Rows from block 2 of a small sound classifier, named by matrix and row number. Rows with one number belong to one neuron. Each number is 500 + 40 x the weight over its row's rms, rounded and kept within 0 to 999. All counts start at 0. Numbers have three digits each. After the name is the row's rms in percent of the matrix's.
After each neuron's rows are labels from the 100 clips, of 14848, where the neuron reaches its highest value: "top examples" is what is common among them. Only what is clearly more common there than usual is listed. The data: simulated sounds of rotating machines with and without faults. In brackets: how many of the 100.
# fc1: MLP up (model.blocks.2.mlp.fc1.weight, 768x128), inputs 0-63
# fc2: MLP down (model.blocks.2.mlp.fc2.weight, 128x768, transposed), outputs 0-63

fc1.574 105:536416522468614469559465430479476464509500546501504546504548487537464529538499559546548522489495433558547469553470455441511528490541496445478565482560472465501451495529486503498487516515385526
fc2.574 109:447485473541471491484548527506514530522553530502470505493503522485485430488501568475452516453498555552497481576565558479547496512583440506482545542483500495474515547498592486497478544468498460
top examples: muffled (low-pass) (58); bearing knock (58)

fc1.333 109:526486550494489582475502507457525502485510527423493482482554456482533527453513508461504497531511462532471457540468443422508551552433498494435493478484481420543555435533484558537475553512566513
fc2.333 096:469512472478451489490459509490491467438506460521445473561588576583475494452489519471484435468449523507531515449570544516432517506440493530509487500492495468559584539557554497469477477610442484
top examples: clipping (25); text has "clipped" (25)

fc1.193 091:512478476512493448553555525468485511432458512468538536460556393531521531531500503556504541443536493537476453495458463523518517480448488495437511481453508503501560450494487508408553467498527579
fc2.193 102:515475477434556501509467467594497451439466472486478526487498524454524551496538428517501452550494543453496488581534546503428477544539562448448516466494524513509453543518578517515484521524512468
top examples: gearbox (39); clipping (30); text has "clipped" (30)

fc1.220 097:473501543543541447465542482491538473419547557481429529517502461494541482486473527565549467481482471478521536510453482510482517486526444446491501558530465452512531533569486514456449470497458559
fc2.220 103:468494455469487479427550553521560496522444514491474517535487459477488472506517557469469464508463570484507459473551473529445515586520526558555558471481496506445477493534502406478560435497625533
top examples: state: faulty (98); bearing knock (84); speed flutter (32)

fc1.7 098:470533439496504460560454473484468533546472484436513463513487502563547531537500505537565457511476537434509425472448486530519475471468500539467501495538602426565449508462546506560485531507547469
fc2.7 108:526465483510479577430539561511530481524465518520490521542516562464512542547532506581526444535472517479506456490462480542506537508405429420559458490616499576520490549476424464579483527487496473
top examples: speed change: steady (60); electric motor (44)

fc1.206 111:537487479500517569551600502575488431517505472562455475467520521521474423540484448415490492434459530457527555542528442556500530468472460464446439524478477476537519482526506412533549495447498555
fc2.206 099:469447467540456515490479546464528598470474485511462538477545507528547528533548523507529487520508579555533482582417528523478556465462499535497480480486510505479575533525469520484463474466570496
top examples: clipping (45); text has "clipped" (45)

fc1.223 110:535459505518507556507515483477542527524449493547540514549461449516438545527496530564513541484542575503479559590513460529428493439452483592505496485493415447529523503491540519441546495512493472
fc2.223 106:488510470480424560486460466484490507458456549470509523414480548505457466512479480550474559469458432451400542506448492541489446520446535509522621502468589555506415515479469524479505536487544458
top examples: squeal (40)

fc1.143 105:510466559486502479549500526580569482464461520513512429520615450482504423500477454525517488463427543499493469522508459555508464523453447461520465473551380549511495507566525480471472497511449568
fc2.143 096:513499522456504409454484470524479539533558478506461522491508506476504528541515466432506497559469506559517477509523511534422558495490516496512545510517493544556550540514473434500424386532510526
top examples: rattle (44); grinding (33)

fc1.60 107:518482477515478482393496490542496494496511529456483469511494466392485514518568523481479518412565544446570498479496494516483565542475527466593542554533512454553494466513529519506597456545486576
fc2.60 106:528478503546516479514495502531485502555520531457519477454461532487478507483512476469413516590510463556469455483442492586531462503484515434436537467452487570453448513509468483471431439479429399
top examples: bearing knock (62); compressor (32)

fc1.62 108:473483491467521536518508537576471520516428489491516565637443445463551534523482463471486464476486505508541492482506486460591461477489492486517513464449488468503496479520456520448513464546437546
fc2.62 105:562517485478478510463495451510453557529537388498508501526461529441492476501495555484489519484494433504523561474545604524508442455536497521495479519439461512499611480513525542577499563536539430
top examples: turbine (43); electric motor (34)

fc1.410 109:447556499459533483470490586562514486522492460505472550525514475444468473488534511433527499469478547571444511530411442482506520522503489501469518576523537524542489563523477486465453476483442497
fc2.410 108:462471469581470486497479499442484464449505531530502564552515513476525519504517578454486532472495511550449513493438528515549463531488542493550561445425566490449499455505493375483464541504464417
top examples: muffled (low-pass) (32); piston engine (30)

fc1.71 098:463463505524507521438466480463479467503512529545488482478424537508518488491481470440509474429495492527535498550595475491525529504515597434515519454440488457530466470555455526579558467530493481
fc2.71 101:486455521582478436517535558473472539502554553493513521516506529497504475468532504591536484535518464515509481477402525438487521492509458559464504494532491581505528535430560500521449475468474501
top examples: reverberation (61); text has "room" (61); text has "reverberant" (61)

fc1.733 112:473492509520519471551590506494523473519470497520533530530480475440563535462474566445469462479471485506529402485536481512577482514510573484597479490440403531533506498468515453507503473512507496
fc2.733 096:490552505489471529467556487517548478545447509546560485484555529640509515565426515549450469464507521472487537492544530485457450480577494525475448504526500471469495510516459445522486515524497460
top examples: gearbox (33); muffled (low-pass) (33); bearing knock (31)

fc1.147 098:528501535542510523461506482512526484509470514488517542488462487521527384514530505463452512538524527553528523558524472486518496511395475490520433490479451428489499529497483495537434472511440496
fc2.147 107:561506453550447478506501475573461504460476525489520467498465467556554489440532495502446531588546537473570490481450458515514453487528483502560544518515493481511544490502500389471462585474536530
top examples: piston engine (59)

fc1.374 086:518505487458532419447528528542540512487447506434551459482447420519474521572503559520543445507493537475465419477461531458504526494517570525507500488537488406532473518460558496504582442480498483
fc2.374 100:509482492499458574428536540533514453424527525524540573549555515500521558545538483547471413525482526489532446489509478440500542549472550434541520490555418547528528522474480552514472473434567497
top examples: speed change: steady (77); gearbox (48); electric motor (33)

fc1.5 101:421532428500516488532501433517499553508489562424430537424507531522505468462490583551468533384483511460449494517480492453483484477549465557468538497553517473563513442515488547488546480554494465
fc2.5 100:486432483470527424500523516511563524452490558529493549408507501492518488582545439461461473519559445501478485578484573465493482453516525437492545508480421475490499462543453487504479553517603452
top examples: electric motor (51)

fc1.719 103:505480479529459502434507504425488548532438515512510563460533520446508451517490504482460411471405494515568468520496513533506458511487521503485489485494479454502501475555500409445512557470497467
fc2.719 098:513505511483510470471502558504472528405506423446497446525490461555483452529514533453588440595499543496468469455480523500450470548480411454446503476494502555496562555508483430543536535502480539
top examples: rattle (49); gearbox (32)

fc1.421 100:473506508492520598503531514520537430581461481530457491500468500482522543472468483525512498443528473504573473528536439493584536462519600534479504481457509489476466538459517431413475443537461556
fc2.421 094:527533515523544467490480444522495504510388432500542498528495498537445514500448478486487466495522544505530539452476561503499483496540390424508539508544481449508547485507504541567526572407512506
top examples: turbine (51); electric motor (39)

fc1.684 101:531555557573491505496499487546491506576468478499566543497536501520457514590509486510428500482448476509598466496547523476477416517501506526555472475544596528491486530500484578524543453455438465
fc2.684 104:514521495485486447535500474530541420521534549444483508491593448444473450574464477517516558478461481467446503498521509501479469470516536527466495465529518542496460506556557434501533515548525503
top examples: compressor (37)

fc1.397 121:492521489494539536505518567426469528544449549536474484448540531548518442481504420559453508478546509484557464523492492496482501526525487444517555528550540526476488477483526475389417545480405471
fc2.397 119:478509516525524481437460538398481542523454428442533494581494400539532487449530490481498462492460528490418439439500504555470500488401482562500475490476528477563538516569494533488480529511538467
top examples: slowing down (65); gearbox (45)

fc1.535 103:556481520515555539485451462487459521573506560526488502432553528545477509543554508516486520456541532445509490495473473447515440489538518457460540500491581507486523524533468422460598468534568471
fc2.535 091:470516414525444515557507492497487555511576489455466530443538464476513457565442507545520461548479510484479526414510491498451515495450472428499482523509513547499533448523462498517472531535523510
top examples: state: faulty (87); speed flutter (36); rattle (35)

fc1.150 101:455576499379485461508500506485535456541509508471477496461479506510453505472586499483497482491474510540448434526421490475537560494576522488443548558526562510560570531556471495479521450430478491
fc2.150 096:521501490584527479547491538475555486495551521512483483543550563544466484536483474456519539457506502433499479564519509525497505513506529517529471468457575504580489534457507371464485548557496507
top examples: turbine (30)

fc1.217 104:563495533494538535572512416505517509532605492531456575482545488506427534533470500473515550411481458498477425480430478476512538521541464446487550523493411511546493491556546486502538538524448440
fc2.217 100:420450519492509505511541567525503493473581474508457545483484497543429498524487535435476492448471547524500563471533536472534482557549444484475580518540562480524511561547564512527471491493421515
top examples: bearing knock (49); muffled (low-pass) (41)

fc1.380 099:487528452464454428466455529427549481469513491493461515519482589521492458495516488488461464429499479458553481508547495478476480440504472553541398435487429473561482529549519478524518533531496415
fc2.380 106:464527511470478518454522589495403481469502478462457501469518537477571469464504529398534509480518545495564464500497549521496496498443418513437504527479565514504493491525512494466511492430437537
top examples: state: normal (73); electric motor (46)

fc1.501 112:497546548511463492479467531552554443518501498547524551500491513467511499468461476462503506470488486478446528489370475526462493542468436505558511505531481528515503507535551474467504502476400513
fc2.501 104:496460491612525546519509527495448413472527514494527452524417480484477542492464474489509549515493553430530485482489512501526465544494632518466503497501553543453381517506508457510508479417453477
top examples: clipping (53); pump (53); text has "clipped" (53)

fc1.208 110:509485460427459554510455484519536455483473475486537479466500556497465397528513481471544504440564533464470568508464482485537473508599513487499523490458596492471564479474508495444507572509512497
fc2.208 096:523480483518506490464593527458438551472533530488495519518496516565506535424494443434491445510511600556495452403522444439432460461447521529503539530560464506534478535428485526575465437536477486
top examples: rattle (38)

fc1.514 115:492407426458495571542509561528448482482499576487465519426477457511506454534505468460520558458498530480485507481531493523513472519529533502581496536489546493457574489594508436421467455488467517
fc2.514 097:536479498485464447448489447517480519516515482534559543546530434566571455487516470642459483533475518479529505533465419497488502499428439555563547474543452515534463507495467543534437499550553468
top examples: slowing down (78); electric motor (36)

fc1.672 091:456524535487519551473455506534513417461439545563470525473465504489549550464501447552529476499508494499571496512445515587553562470508566529530537471467529458490479468493582460534548524572469557
fc2.672 083:520557476514430483523499455509482502534483486432505471555462471566528497474469482432474536505508528516484517496472492466522508535512407465525493525543501518465494501510410539568458549392472531
top examples: turbine (55)

fc1.484 099:419482566486445416471485474527489447545502446489484536539548461531555507431577505504581502453540486430525478499458463514522501508504497404456579536464481469562492494535511484427534445509587493
fc2.484 094:444533515461515480503525453495470495515489489463521494473514506495513458606565497600540553442461489474476449495481457474497488545566571472516512494513512553429595475477489492452521475481496423
top examples: electric motor (61)

fc1.690 093:492565504531500476613471449531533498438443482464494510539478472480563560508482465503554490531492497445506373542457498515516476473542523571505506517558522445473474584494527533534471458469444474
fc2.690 106:486414563510498584463515554531495496510502538484492482500519517430502526502539510496466500570510531494540450536448462496516514459478452391475483499485546515511515484450472494581500524458419461
top examples: speed change: steady (67); electric motor (55)

fc1.158 112:516578487450461474473492518548466475513533475502580486454510469514475527582532518585461454462493511553455550559520489441397567423534505520500456528565464453483505493502525489518456464479520499
fc2.158 104:470474494489487517418448551472582509430508551490492482475520559455498515561499536521443466527474552504483568578465572466536442592508498537490400518466415527517512507470502550480492567490523532
top examples: muffled (low-pass) (38); electric motor (37)

fc1.30 099:488486512464441437533480508503495510503518571569571483489483505545520505577572457454480548439539486453518529488479494429554496482484501494465541494519494506484509418455540483550503452518504581
fc2.30 119:346516408480563503465496545464437499435555514520539486512511511491522543464484545518527428454507534557455501585477509499505492515501495533552497563442502515498549506534538438497541430441518494
top examples: reverberation (60); text has "room" (60); text has "reverberant" (60); bearing knock (58)

fc1.33 105:498527493540486462493471499462572514518500500483483515539508562505485519487507515523512552462491500440503491465500470443429455436526489481529499484463447486511429424545449535473481468524502484
fc2.33 098:499472505504506472507497542518482502541518505523463486494468456505485535515504510403584541486514552540483503562571515434505513558457500481434499527454498521556509407502559510539543489512451498
top examples: reverberation (70); text has "room" (70); text has "reverberant" (70); conveyor (68)

fc1.406 092:470443549493516420421514501453560468512475514576455502550516422461555533526534523499457524427519492440551528533485487527538459487474492465520535445600503538555495515425506482531473504469482578
fc2.406 106:546497549510537451495503537502475460525472541523504488518475477537505497601516519531471437585514470503473489494511602500492498550488418545478469423511496495536479590541585477454526514536436490
top examples: bearing knock (63); piston engine (47)

fc1.218 108:523519488473508513591458541502511520475466415452468560458452527461509552416436482404508527465551551482475515485506517498521507431487631509438461520529517531546538444492516475500460486489452539
fc2.218 096:573512466445488500472523507483492521571422492523562496570546490525530450525453537471516475617481406502486520433536465501465490521483429471485539516478477478445453511533449440488538521482545495
top examples: turbine (51); bearing knock (34)

fc1.181 097:522488550466455459567479469537514511551469544459404538404508580491481560542513422411474438471494535484447489494449445526558515488521494484461537476525445481532460529483523547497516482484444510
fc2.181 095:485528467505501602483518524492544510468480472472479517473487506541535526465483532415562489502524512539446589449523486513479520533502432520509509508589544522527449485539457444494514553374531497
top examples: turbine (45); clipping (42); text has "clipped" (42)

fc1.580 097:465505444511521489527451494477523508465471509528511475472483497494532536559450512471477593431559478492463555521419513480500534479488489461467499399569529464532513510510548486531512500486460421
fc2.580 108:539540544498492519547485540486514562469467583564522518486512405513577533544481481521422471497532506511495479538489533554505465473455423486547452506500435551506521537469538481513407488519560432
top examples: electric motor (68)

fc1.89 102:527500493462511551510478482460516425440478494459510500543537487427434479472477524491563506500481566535489499541453498523492465466458476487528471546471444407491576467535538453523501511469449462
fc2.89 088:463457443503527485504524419532490502485464506503450512482593487483474483464542533463520483543498526444479515489556523545471444477515509494541423488534491532516591438516511527496476523543467405
top examples: speed: slow (92); compressor (80)

fc1.26 102:512536501485486481457491510482493546513498447451428549474439522545477536510490442395458544583522515545508451494463551499456466531506463458509476497455393556587529465481468496489433485506511562
fc2.26 100:488502484518515530556503492421500485535519451579512528466501463494551485435439494535507496469499484469484500406539476452469560498574510485484515480491491391381444501518475545533482512407495494
top examples: conveyor (43); clipping (26); text has "clipped" (25)

fc1.75 091:500531481521562485496545453548446497478546502443464519430498467541505531521445520486486497447471482514570507517461410497543490481500498532430502528527459484496479469463572562483540477530574442
fc2.75 095:496494493397502538439493495540511577552433509464504517464523498481462439545535481458525493486492514549465453450517552520436464512493437481514517460492500522494514505486474556457578471496515513
top examples: clipping (37); text has "clipped" (37); gearbox (34); electric motor (32)

fc1.763 091:483500530481567478572521436524475531484483474493519516510525471522488500520493548470521469524536450498545509507512510554537515552504481487429514520407537516543498490468395534445448493553496496
fc2.763 109:536495510480463492568544540448612530492546524467515541499519573526530521536553509492463542465452544468506578584571539511493483496512511539481444501512499473510498509528556518430445589540511507
top examples: bearing knock (65); muffled (low-pass) (40)

fc1.197 087:523512528515539520519534508503542495447467532485495566530462539537540489592519500474450425571453526470451467505489474507463467486444538471481491469485462489494506536470549423387485425537557500
fc2.197 094:466475553510484513516455449461538511511562459505510517449436460513546425480506451527461545433522390584485450505482457460487422504475558535474557556455552524467494477478520494525506499517516538
top examples: electric motor (70)

fc1.531 103:507502528484473504575487533477479536588516506515525514468490487508507504518479476447490505503549533507603554531464501509567453453530443612507504471471472472556491486495508523501509491496458490
fc2.531 100:565526459424544510510485459528460535513514528475483521441552533530472494538524574565503571445462447497432500504438492546533465572458539462538587482523500541487482490518531462539518431535570439
top examples: clipping (35); text has "clipped" (35); gearbox (33); machine: electric motor (29)

fc1.744 118:459468529521512451496424511412546514468542478460474517489441515419522507589558492487466527518506596487465508453519550521502508457590551555542475489499485552532444420482577504478487541371505462
fc2.744 106:528525515467446510475515452519462501503468539504500511519542526584507528483498446526484529474523489462519485547444418459603525499419491535483573560552508538486503581490394538530479475511466530
top examples: speed: slow (65); conveyor (55); rattle (35)

fc1.587 089:526507519464505483507518488537477521561509501472520452560515534521534538569498502546562457508501569487523445484474488487562495466518510583447469520450474441518463526492527512472491566497516495
fc2.587 113:481485560487507528482523497485545485515480559531511547526458575460506523550506486607533443549489536485482418483533444450532550524418455455619459481527517562513500533467489467545534533530463491
top examples: speed change: steady (67); gearbox (46); electric motor (40)

fc1.594 084:511548485500483476500527474543601542477482525553478478411485498495455434472454413444411529484535499457507499506482549521564525533594546419543496480463479472493493583549534460435482472516541590
fc2.594 083:499505471542516502504506480483381496530455431559519468565434459497514543534480549485489482495473470478492484404507489474456498482540537493427530482452494432442423496492509518578482545440532517
top examples: compressor (33); clipping (30); text has "clipped" (29)

fc1.740 110:490460508512563490443493485542505456452517538478482519530491507511470535457505418524458394435513466461519412574580498545470502450472499549548528463575467508536444497593528544566490436523464524
fc2.740 106:482482509430518457495460570448491538455472483433501508549474544457522463449554568449494479537516498436544502503517527545497538533466587501517469492562511524466517500523474497509498539519529548
top examples: grinding (37); rattle (36)

fc1.405 114:510507544527483461508489526493425542495575538523519499494511473529469472438526545567486561553514469470520537514475428543531457521495443491542449543575589540449494437517462482507453547507490504
fc2.405 104:474507494542507568543510520444493505498484490581484491563479500467560533451534488465471473400500523451521511430568448516476494534548474559482456490503513485484511537483542433518555540459484514
top examples: electric motor (59)

fc1.425 117:468491468590467475470450484494454572505497542453570585470426475513493532465483487527528487549428462535572508478572523531530475533438542527521472448544491454478529519532444566401463460468470478
fc2.425 105:532534467430517473445492495518506448476477445506520487493616473485514452577530481465522525543496561460497510506531482492399533542536450503430479532500501579527461488527525452519566518551517569
top examples: speed: slow (74); piston engine (69)

fc1.476 099:573547492526506514437533502530444473548467504500537519507536526467473448538491470509481487489455561522549554466460479479516403484499532435487474459457542511451517503589489468482541466467572468
fc2.476 103:526505478549509486453469533470556581479486436453473493507493502529505492462471505528572436571460522516487432507436514484450552519484461433520554561557505503521530477452522537560449520588502534
top examples: state: faulty (93); rattle (46)

fc1.615 099:473530567494466456533452555546445535484431470507413523441517546508460532513506438549517544503518532476504558555471564484479511485501492502537424538480467468505540457532514528475482456519480504
fc2.615 097:521478493499506521498495462498522571539415539480511458513532468454482534443466576505523463554468468472441499474460497481466487470566524509494533538485512500573509544485483497515515500492497465
top examples: slowing down (66); gearbox (40)

fc1.510 100:497451501526490490487499496557482475516563520532548545472479502480476526533489441457448520503524479475456533455500456512557566486554521447411423522555522507505519490489470511489473468519456521
fc2.510 100:533502476515549482518501503459450602515455454522526498488482383465543507529531572546561463522507491559457514527425522492456443478500482451513516491504527488411505577504431465506523576468410451
top examples: electric motor (31)

fc1.554 103:509498483510492495455498472482482479502468583521433545463563463511437548468444512549517546484510508475519462541565444545427434473528553499526574521585411545514534507570462518504508449472454527
fc2.554 098:515551541560459479517510475522501488534526425502522491503503420518458454506503472479468459496500523543576452498537497495598565518476470565500468510576558431517418476497486465494459465466585428
top examples: piston engine (37); electric motor (36)

fc1.668 094:461497519409480503537559507411501517489472545463576532476547434522512483493456474497488484568498497504502467412484490535479464476473508541516540526444511509509518434487493529499410557491505469
fc2.668 106:506479457526552474413506537495585456493455381549438517503458532501541517489503478425542494543470452522539465523510524498462507559535479471462464495536472458457540510429503465575592505495507455
top examples: speed: slow (78); conveyor (61)

fc1.37 121:469515512425501525498481477556484553500501492492374425546565504534469491496401496514542539513511512485420465481518521545510464513516521431470509456572517503517494493542553451469432436539513484
fc2.37 101:409478517481472384476529518479486479568439506503515507532450502528556453505485517486475483532525540490488524486580548458484518501506483541542567504530424507543473525582488440542526489496505484
top examples: rattle (51)

fc1.58 112:471458499490503423568525475508464464500536486497440514460493476483544545502432508430551482499474480525542537501560513567500522444520510472554450516511456483540509493452514495470450475526510509
fc2.58 098:524476413499490429459492494501535460507402463507570557509474496589485540482463482499508490466465481435528514448507464495480452560533560546545548524548505497447479507530479431533493460474531493
top examples: muffled (low-pass) (33)

fc1.169 100:472538505561453417499469554503463512490481463490514520572456485401565492469527595511511445455489480454502478486543472483566493440487568463489575493437469508539472509461498462522558528481506494
fc2.169 100:455532474476456605517476468464492516564407517494488511474474507533474497553463457516507567475463540480518484501480551579448513435528502508474489481501538434482560462485519509498536502544568477
top examples: speed change: steady (62); gearbox (57)

fc1.588 110:528514483504525480528440494525566479442498457442537519472565489443524420520525498422512550486568532459442535535484479499520458590498464467519533514419483532453534451407466399488551471503489508
fc2.588 101:508482489497516506457469473504516480418548501546526481481490478507495466477553496427465462436445523544559493334553532473492567506565493474497487459500511539550525500507507547484521528486430439
top examples: conveyor (64); rattle (38)

fc1.123 104:498468530534493475463525480488477444507566531503451518438508484478527509466487500479508549437475534549483419515483466442397437460486528498515507508492442622484496434492534499466451423481539535
fc2.123 105:464424544530568468524464469439543509509451428571507475516489537523483531505458468485487502501479535489543488465494564441511572451505550462550534545561485426561543472541499496571480531460461420
top examples: conveyor (55)

fc1.544 091:484476583492487542459498549513463510535548430452474496516502531503520418466485444497446475503473550559498552555520516507501479434472513485517492457523524515508472530505556466574532532474543555
fc2.544 091:408473443519560468460491426536571505434536573463495470518480550539459513541497508469526396517406563451542589476571561463504483517506513473510464566475506526500513498483528453460424503430436480
top examples: clipping (40); text has "clipped" (40); piston engine (31)

fc1.105 097:503471494501418448454497489433496451474492512516503473519462561551466407515516494527446515539524514488521441498597499520491442469453484474523510534528425519475487496498575463491497546481482471
fc2.105 103:479558530460449501499468489501459543478554473499502521508551570510521551429487481491538501436513535451502491577445474573494576481442451465531519496502523537496514541500392448522506504502476511
top examples: speed: slow (61); compressor (50); piston engine (32)

fc1.185 098:412469522439499488473552532529556494567444494519539504491472518502469511514561385499433498498474489425514547487495501515486490460529452459475491514465528556482479436439431469482492527443497524
fc2.185 108:573514545502494455507534574482527572484533527521504466505474456517501529503528507469488423635502475570415510502477509532426480556476499404524535484512465541449524486457492519538456480495433469
top examples: reverberation (75); text has "room" (75); text has "reverberant" (75); conveyor (55)

fc1.553 095:485431511502504463491523469521456508520461509506522526471564499495544519480476479524502441471499492499515521470501486401586474459495547466504541489558363490555505524483493549506545443494464524
fc2.553 096:471528535495488518507507587513486538500415476525478472595484568503511475494488531531503464474513522524563462482574502540440431498519513514494537506478523524436514483489476524490520544513464493
top examples: gearbox (39); electric motor (37)

fc1.19 107:573493484505458543513485510480432431476506534491506489518436494531526484526462491421565432482574540464494537506572414483505476450556511500432449444465484543466504476533477434465496524470572454
fc2.19 097:484470372543552454504509439484522554479456469490491527441554486504501513515494458495530534494502530572427443485541492532348513428507497512463537491554496411541585506489559568524482379560514503
top examples: slowing down (62); gearbox (46); speed flutter (44)

fc1.441 077:538494521469508508529501471471514528514475493520487487427557509487496466502436449399433516551476493472499527553502587591540534526487518441560560478500496525527475555483503452522456502487522523
fc2.441 076:485517461506490505490494447515414455530486455551503477526383494507491539509451488496508466484472458471481487363499462467441518540582540527493513511446475417428428520506517535525503512456505527
top examples: clipping (35); text has "clipped" (35); electric motor (34)

fc1.712 107:563472488528505396528522514499477461461454515536499461502459575415485465514461508476473471534545540588488487474506490477472525554479507499458566535528448529469534530517491443437485466540464419
fc2.712 111:507567522429414547527496388553532506504454531466459500494501499542493440530505495508459440485550389448479398493523493472534473569467524529508473520490536534504476426484515470509532546500559506
top examples: slowing down (74); electric motor (37)

fc1.46 105:537505516493555536519477527483575513504421512481518569493457467554482582501451495568519520509529486500456604487490486461473518538444420572473489480493480487464567483452483471484515436521432447
fc2.46 097:550477465524399645463483486437434491483474485503450530408554517499495494501478556452504522478484478461507472523475504520458434497520523405530486529516525542445448520532519543457472569495547408
top examples: speed: slow (65); compressor (36)

fc1.560 101:482460457466540492512477593480492507449519448495499533425410508429526497498453486540467542523490539571474575529496520390465475452532487586474514543538525472508517534545484533579441542484445530
fc2.560 105:555566514449489502496500462548528562483462552432478501458492507567490464577571547482507536485477449527383488534446430508498529508520483455489589502490473449485496454499519465486556512509568436
top examples: squeal (35); piston engine (32); machine: electric motor (31)

fc1.729 102:446455517500528508555526457542526405440473502472490537547511495471505437501475521480564442517533534445475517449486491493549551531495501443479530536493513483494501505528573492483490424491422549
fc2.729 097:545469434525497485462517521444517467479447483533520511531487570503517562488421511477514554419488446527479493450464479522414521513537531543512510544464501484435502487562461491543475513499497500
top examples: grinding (33); piston engine (30)

fc1.735 098:505527368516512500442556542515480462524499550590444427531573526523481422501529480486378418454474486478541518471526535488533531476473580473444516459454450491540472457505499424516476489524517555
fc2.735 096:429469499530466460469490512528514585404498486433524498516474482519501508473461476511494452560499511534470509529487472481501450527505461464545485491522525497492600500504468536538422610501480493
top examples: rattle (40); electric motor (34)

fc1.504 100:469453556556486465502513464541489515501476434450490470459511457565534503519523439519486478465480541560483534572436462538563460482539516625446484525551497508504437428483559494495578557411538537
fc2.504 091:521532536475462529459474451472486520424524523531467511437443503491480542422526438500546521450473480476574463530515434440455547529478505435457517477503514497486511437513463512492520496540478579
top examples: quiet level (60)

fc1.537 106:519485490442463572546458586458553474498512494540518492500495463467509518497503461527491508459489476534481487574554482497524415473496548537479486442514550400498497487484490464486503493552458505
fc2.537 108:500511501506518534534509519540539569467446500502476531620525516485515508508493567505579525443421451485449537486431474514550463530535489534493548535484532573538422491514519459493495426560487423
top examples: speed change: steady (74); gearbox (36); electric motor (36)

fc1.556 104:553413538452573441491483508521464474464490512505465490461495420501462512508446460482556541422493451517546571549504506511503486491478522456379473532468497517479490504494497522553494525561361522
fc2.556 113:523501500538500524477523521567610584513513464511492497513596473455536461571492488517513484496523527495520450562540457532539474467560480449506497468453451529584515512504585557440527503509440504
top examples: quiet level (62); electric motor (46)

fc1.497 084:486462528439531410540467446521553498464478511504497495426444451519430558525461536539527530433490547532559516489494490567503577484495499439422547507520489465547461460541486525524477473596423513
fc2.497 096:503493533472465533513530585516594483478579553458528517470546562515468458516484487468439512494501544474512522517562547573546452434502445537536468506535479524532530505527564475464499556520454460
top examples: muffled (low-pass) (68)

fc1.213 105:519596433521522473637511499492464520528522492450475557484544461444517468502487480503536527557502537458489512503496492584541458506507459463531484522581510469501473396519482494422484518440519473
fc2.213 110:443490494479442578538508480493549515551442438483510472511467545502515448520488525503511509570519467516606484536569551477512514457556483539477456451503551509504562445496555450483478540473500464
top examples: bearing knock (70); electric motor (32)

fc1.40 105:530466403529512450502509525514505521539489484508493536466437400504493529509556510454484533494450523516493472464513497510501516579446521502480471399477497475468514477476478522447449567486538538
fc2.40 099:419467512495466442449451546510501472430556455507456473539565551524460505487532463513548445588476527441538488494487487507547431579444440480467480484517569614603518498468532495535551545467485517
top examples: conveyor (43)

fc1.117 093:543513547471486481497528548534479440575410521505516568426543567480460527520444482559465466552466485470438518474504569415477437497511503525488450585456438472419454492510580520416508456511453441
fc2.117 107:450447600495509475504527471486513535476469535520506487533460536488496461581498493540449473447497517474459428465530394445491431542541576510511485503535550564541519580479510472482503557502483426
top examples: speed change: steady (69); electric motor (61)